From a checkpoint of a small self-supervised image encoder: activation gelu.
Rows from block 7 of a small self-supervised image encoder, named by matrix and row number. Rows with one number within an expert belong to one neuron, the router's apart. Each number is 500 + 50 x the weight over its row's rms, rounded and kept within 0 to 999. All counts start at 0. Numbers have three digits each.
Before each expert's rows are labels from the 100 images, of 14976, where the router gives the expert most weight on average: "patch colour" is the nearest of a few named colours to the mean colour under the peak; "peak on" is the class under the peak. Only what is clearly more common there than usual is listed. The data: cartoon faces.
# router: slot weights (model.blocks.7.mlp.router.weight, 32x256, trained with AdamW), inputs 172-214
# up: expert up (model.blocks.7.mlp.up, 32x128x256), inputs 172-214
# down: expert down (model.blocks.7.mlp.down, 32x256x128, transposed), outputs 172-214

# expert 18
patch colour: red
peak on: hair
router.18:457456390537442523487538471551478451431481619589521467473497565484541453433426540544539509493524428489541493476451559535466465497
up.0:455551504538517474507550482471444506493568533522502494595528580532471496520501561486506512484422493431510513579522497548428549471
down.0:599548538587479512549577520527485528549537496617537532491536374534476516549490524493566516529481472416513416469518598427491529552
up.1:376485440498539520496465491548436503576641442507479543505497464515509495512472403478449574523480485427516531466451513523511547585
down.1:450410604493505410511462421476436467466503508491470455521481586504417506546553399533546557578534504411486493474556531478542468485
up.2:369598501535430489483391466482429480498543476539526421553462516518569564482491554548541531557582565495485496539518437499502569494
down.2:565449462438505499386532404505505480389454455517442426458651522469429544556502491497454527551447476541497424517459436546443561453
up.3:565545447438456463572421579540549498511439397412514464507493485470435471507521467495547534541508484420551532486488435560582519534
down.3:551467515528465502474603423455475500450511455453522508558479538498464432516477455534490457545565515550532572548467513515468474460
up.4:409568449482522471536529527518541489602485408549533562439537472534526536490523420501518512463547515403619493505552526389430505452
down.4:463456522507549515455437408514573449453489522512599493565435536497582458573506453472502460533579403482458457453552509475520446561
up.5:438621449489545506535548506512441495513558632565500411496630381480441429479575497557471451470404589565453463467598413418484484578
down.5:461430483522522484464477578471522465530512620538527506446493463496542494488445517489461489487385494458417485553506467551502454412
up.6:472594534518594561467477467504488486572486594487471425505460458460483431450535542477523488436522506516501526579505556470470479577
down.6:587538599416501513535520437477484483520484493522543534529510464482457619537506535599466501488497466447457551488568514531530500553
up.7:472481469574525454577467559438526526471474560563585441490543565552484513516522470434487429524396514418428514573443497512591475459
down.7:525488547544467559457569584521413523439466555540493543534468509402502438601537429435512514525486500621533536444492489556467516470
up.8:473564478581467549586434461470591471510458618555529492514489551457558465487369437537457423572499460433490433546515530443518480508
down.8:481509472568503494478449345507500551466478538519528470431476477480587578410385505473468547551541481495558471504483456526509489518
up.9:404396499588480438553496491545522444555516368461532377529418491486535538482473460593513480508423525471453549520530544595527500456
down.9:617466536476482488466476540572429595568534374478501506527539577431511613544504425488448479513536477493457545368527548532535497486
up.10:508492487515531484471553416424443558445412547555498468463514601478446465421471555510468526479481496497549389531471522494516480504
down.10:467444436484542467582431504507501542490453454547502436489540497480468573460407492503492565587461523441563520476438515507508536541
up.11:500444531513497544433509451463439573408520641457539525477531484477604601467507502494419452466551582458531504497428464497466490513
down.11:428530534537511563498539492483480485441391545475523522522543543584506507450550459480599573463571536555532484465548452498460487444
up.12:437558478536537517551498486548552530511497524467578510510443527576483516518523593484621469551484483464501539457386488562597473587
down.12:583483512504602466484524517557530537485455532524605565637488627499471451567463548411582520453480561542565452550514463561575571503
up.13:500481598553492455370463408484556545535447445484444525535471541468508411491557477487501415490521537548407544533549552421515510539
down.13:430593456519534630523551476526559473557537491463482494550483573577545501401476574497531555476550476462612509525487464469523499505
up.14:492532543550472471471481479503477518506480575521353500473517512494572486586439436562518624461471431459565549484448502513554493530
down.14:518415504401393501496624476546523476570438548480380520447506463564505409519394501460606541420471528531418445520522587462539454523

# expert 0
patch colour: grey
peak on: backdrop
router.0:597471527463536480593489515429470449507575530488563563480484521526497509564501422517432516474463473546451524535490386477590492444
up.0:498529448478571467557558494473506490430509495524447466488501514486567516443517465593510494523501556576457563369490479578548488533
down.0:507416559514578496489504438523578471450484509446548530458414426573501562487572500475402514524527431481441478495403485542393508484
up.1:480439444471557525532523470483417439518546460504561455527456545417499524509370586439488532468572459535529484457450478505488486483
down.1:499573556517359400481464437460530525516455635571537524444537462477484490545528479497472641613459528483518599457444558445440510431
up.2:404392588458494454431564553470438564550496456576520478612517513543462546497538522535537455431454422556485510492529474472563526545
down.2:536494546463369540519597405465483559513463394479469492471444508483451461464500558457459521546420450510509538551496499519547597502
up.3:525517454464433545487555547536461417475460418447497491523523480484474559526540546477506489492514513498480525449511461423497498595
down.3:508482588399452475579488480507465390423464433552628515466562475544474528455548486440520489421588517561505540515539553482494531508
up.4:517463637543581603539468424532503567479542503516470598560561493362386516502416488463424494573450439551454512526401497510577551470
down.4:496542560519447449508493431531455503588527492578488541587411518424434596496439531587533504495515466550478433554452437519477504471
up.5:454585405494470515456491478474531546462469446597454542529453456356452517428531539493416523647476441520547414496589505507462553576
down.5:455472523548539560438481487474571462540435454439509453560442497519512462480474529486531388502505440497414505500520468516439481516
up.6:482519609426399503551460493470572484522422469518482418536538515558457419566497566588512471518462439465449464473471439540544511561
down.6:504598588511602476482487473526514531478522533544503513505450477499484408538513466550470588455512498563509574430497493463383570502
up.7:502524557526497411473557603477407552576545532512526533423496468472552505570519447529560530459504469551400527536430551395418467522
down.7:460470541499499466525530443566567576487529584438484532526542420473559562483448543533564491431544459470430555459498553547503375536
up.8:488447510514518502486455503433495489451521525509458413520488513433483549496590487584562492484403429439474572584397560513447519525
down.8:495532526542457496485598513541465504481618449528517522544505449479531503461555480479463518518571469453497502489461433488594455496
up.9:581526620494419481478542481515422408444467538466517508527546493469479536545491470490497462528536453527528453539583592536553426416
down.9:466444392507488513441465517532508571514422437470410428496575572451538479468542533519521572571496447496440453486470529521504601463
up.10:484441505513505409508456520441387406483497511492562533485517418522502445499533566511554432496486536493473505471600436491560383545
down.10:489524498512541511546415513532516523533568537470503474406475477517439498496557475538490483429599513579436465452466447571600487523
up.11:487511543505385442442531522380524549535486516504540560439496583586549476509477452452508446424570528606486514573511503607450542524
down.11:449492502483548487566412407526529545532419474497580541460514465532505468531547497536425567603571369461570464498528478513598492539
up.12:533503491528591523441535540502543567475484583540501480508510420459543538518511430473494567589423545444516516494381546539479499377
down.12:467506533515505558452497502481420418538567508531476475493468527383508441442534492490586515459467452487421529456486587452574503518
up.13:510539530488477463545505477581542519399490579498430558451498478564450564445546481555572539504480543511519546490497462378500530449
down.13:495518517493540433537484529530509532461453588581434461626561435514455521458465555441494520559500508426495510525485490453501479508
up.14:500562458520463458543447503548492454496375507474594463500508459522542501554525535550486480496377524447486529456482489508446437496
down.14:529494479478466517563478462483446450508509566526460511534514521492464595491400536600592491490456522580479526517481557575425371549

# expert 31
patch colour: red; purple
peak on: hat; clothes
router.31:480536431498485482532433494501409488562635491473427541391493619464383501483543488593469544500477452394597433542573607534530466489
up.0:516536507487570537548592467507411513439493427547478575504488487459555474418459499438476598508564621529407472541495528553427542494
down.0:523499537483440417558530463469498475488533448523511526621473455498586486436477580570383540502426426469508511505524430533588604599
up.1:441521478468517422459491507526522462508543504393624476534518427517506408544511497491633541474531429478513515569479612441440500476
down.1:521560464614518609450520461550470544520438472529540437509535459515501499487444526464444517560482543529478457521581545513454550463
up.2:416408478409526499554606483493516500406497502552456565458458438513479509566552438569553488465506457560411442451449450543485491518
down.2:516510530446527419396607511486464548530527591525480447498484401479559485433475568498498622503462516499509573543544474536544529501
up.3:549509491466566454471517477434440460510535439526558541567483517485468517469604485557552490579468523527477418542472506466376531550
down.3:490476498491526447597555461510473604519518464435527443497511457557461477487529494437454582580474516555495495523493488565591403385
up.4:445577580489509488509515482498530500486451420549526541565513530442600522478537525461540482399541549521570512392526595524446429551
down.4:469578442561525471441566518472521493542441538493477518445440531448551526500458502533536504471549527550483481540534544425526427530
up.5:552501437515508578548398546546481535539476449558410599602397436542559514547555474496490492605574495557498502424469445480419543519
down.5:493423514563468546576488517452449573519529553479506439481504406511424443497499512527437517507507535584499445545490459494483500434
up.6:516483560491541521522474476453512498416456399510406425496549469454455525399450530459486587500487563490488655480452569471463500549
down.6:428499509424489530379544432549495532428444589465526497532443510521474408515497471485460503540448449461520428505483531551443566565
up.7:379461514493468561474499527514535473588508538496553478558530637539508472560515523484410481635581557543521538495577585459498501471
down.7:488523469474432482465469494606472578578531595510488580558506450461451568543520493484541489484385562510489441428485416491383520430
up.8:455432510493396490569591434555524602585465542502507531486474489636488442413448495434532567455439515527508488468539553470506472528
down.8:499452513516531608565484524459535434541518504453557499511500492379447452475529410529569438475512465443447519420519575537446550533
up.9:567448377511555425527487482429431548542452533576568530572407514528603548449528534528513462438496401508503466460452490562552602481
down.9:511438412534536443577462518521476413406477393444550469531477501422551520504471507547431519499474513453485504516518498481512587527
up.10:567525440429608592504498450570580462523546429427421530556534472450484539518458549507536562539437470502541441490493455464432463554
down.10:538499531515484443525518470471508510584522508530519534561477468656547535463486428505503481546465435518483514538454464495425438427
up.11:563452487459448561414486448514469528592488507478605564535481517567563601514594516486479471498446473517536492514449496575527529406
down.11:477577528512471528518581442441407476438494568402401487469499479569599578391511568460441586517467518573628470526509487418561535404
up.12:525563588518387580492548525472417503479478423505482473565470447515526544492391528527496475520435435516530545466526517468496424498
down.12:613457487476370544491473434557485512508473515514518491482561499520524492428484535556498469421466560532462473466487521505587538422
up.13:561523391508525499533536496524453495454446535507457582528494552519509509463476479491488521499441435382531605477523508461452562599
down.13:593566466546488439564385539489501500463503559517490560482525471576517502548419497445480445473551535512569447520465428492461532575
up.14:495446374456519446475580517461515392455473439558490540498459508512472556463427484402530513487524449466557515572486518640490484478
down.14:527454479467421507499463401499479453591541517534487534437501455466447480458465481473465584520535423555429539518487444512395514544

# expert 28
patch colour: black; brown
peak on: backdrop
router.28:512636447539467499573487583587410560454480466552521443504567575473551456506550451413546469522508552418502555447518558493530475485
up.0:477583443407473504479370467495456503551549507594539529422499573572529386540462456582488510427487541549585540525556530489568514546
down.0:395521505499549547523510565449496453492454569474441528412413510495549477605536512453567376536563578558529522544492488464540532519
up.1:486489381491574436479386547478486461569601503476452558457513534442460531505582507497615519525524445438538470476583434530506475488
down.1:479533500519494456525513459537543393512420519464400476577567504597527506489484521552411411428444551530489478474529367570481475418
up.2:479632493497534555535563417472553561435478491366543513508418502619538517511503508450502477532415466510543527531578557561475535439
down.2:467511530558529544564540546513487533449481571602526528480423492545439469451555537460512476551494542562454485481485485462530494473
up.3:535515468471465509385584543494486540507485507528497479468467425393502550512475527457458443539576537540527557478609457594454522512
down.3:459454380474477522494460553502492557464464494516491545465486453488479465539483499524461564441511504513484519539475451449460506479
up.4:442537532429529510486538561521552502507517526547483429454444419435460516484478589486528510532545481481440481555383584457499513483
down.4:508493559518527461544557455567394549519563430498520564526557556391430603536564430594532496492437512489527448567502498546438476466
up.5:502485487466555543604500464516560511466574483538480475514465523498491491462580530494607533428522492371473549519502515528576505624
down.5:522547523505568585462448489430583445482418439519502417516541496541489456538459442596394411480482443441470448469481488503518474483
up.6:442544449442499543478489475558596457588456530452422530493413493451492473415492544484461530482575535464509396511570585544572533603
down.6:500408481468556491466498417547548488480510464545388582543446419477542538487450515547454434373505564552537538526617512537462473544
up.7:583412501459540475542536397542523471517510566526501392524461485475501501435515483490603537521457595509523506517495508451521506466
down.7:653530491551495460424422529511585439528500398439494564454414500507554452573437463517513443558491542538468572563476512428481549567
up.8:476494398490567417461598477484534497526523555478557483571426506534471402594514496402518509461577446523466490517470548542496468509
down.8:573466436537525560482493488421470500596464537432502421505511463443536509482403519425499533449476572480521463601421570557444477500
up.9:559495520589522513531487514521442398463527532522455459554471468511481462514589455494467580567438503510499534543540463524471526409
down.9:422411498472588428523370530474396546575454469485459476544445478596553508505536483623408512489447443459455491557448450571596453508
up.10:561554373504544458459561517469564455514477509397461483657549631565431413469517454507551443472409500572539565482464537436517483517
down.10:492497518529523572458468539523412526497531455546575492505454555520477487476524458451490446539447521513485537497522609550580549490
up.11:477508528528605564483408538418512444482514553540493516482497540570523535529433602536545449505483536551456462494473514465455460475
down.11:538473516560500445438541528462453458566521484449605515536418380462456548455446610579529491496522580536554436471554455506496519418
up.12:483553497516481502487602443408523540565577452439570568530521551433533434503446574508456458562528481445372545481456543473551394398
down.12:525509432486547460470556455532544464479457535518567470425487527498486432509471512497490611555509503454519542574500482528588426565
up.13:419375536399415411464443501550558434469470553483497512561442459533470495464536564517484469596444557458522504428508497497481496512
down.13:517541498497451502512432599423463553615558566489406505441510466609573587496477500502456444509528490518439489532495455493432543572
up.14:498465476582517386580536534440515473579510507445471541508493539510489588421403568553520507565542536515501500437441580453511483613
down.14:475547449489420397411539552471454498399451496405524546521421526521501555428442435517474494519468488457467581553562493538645550474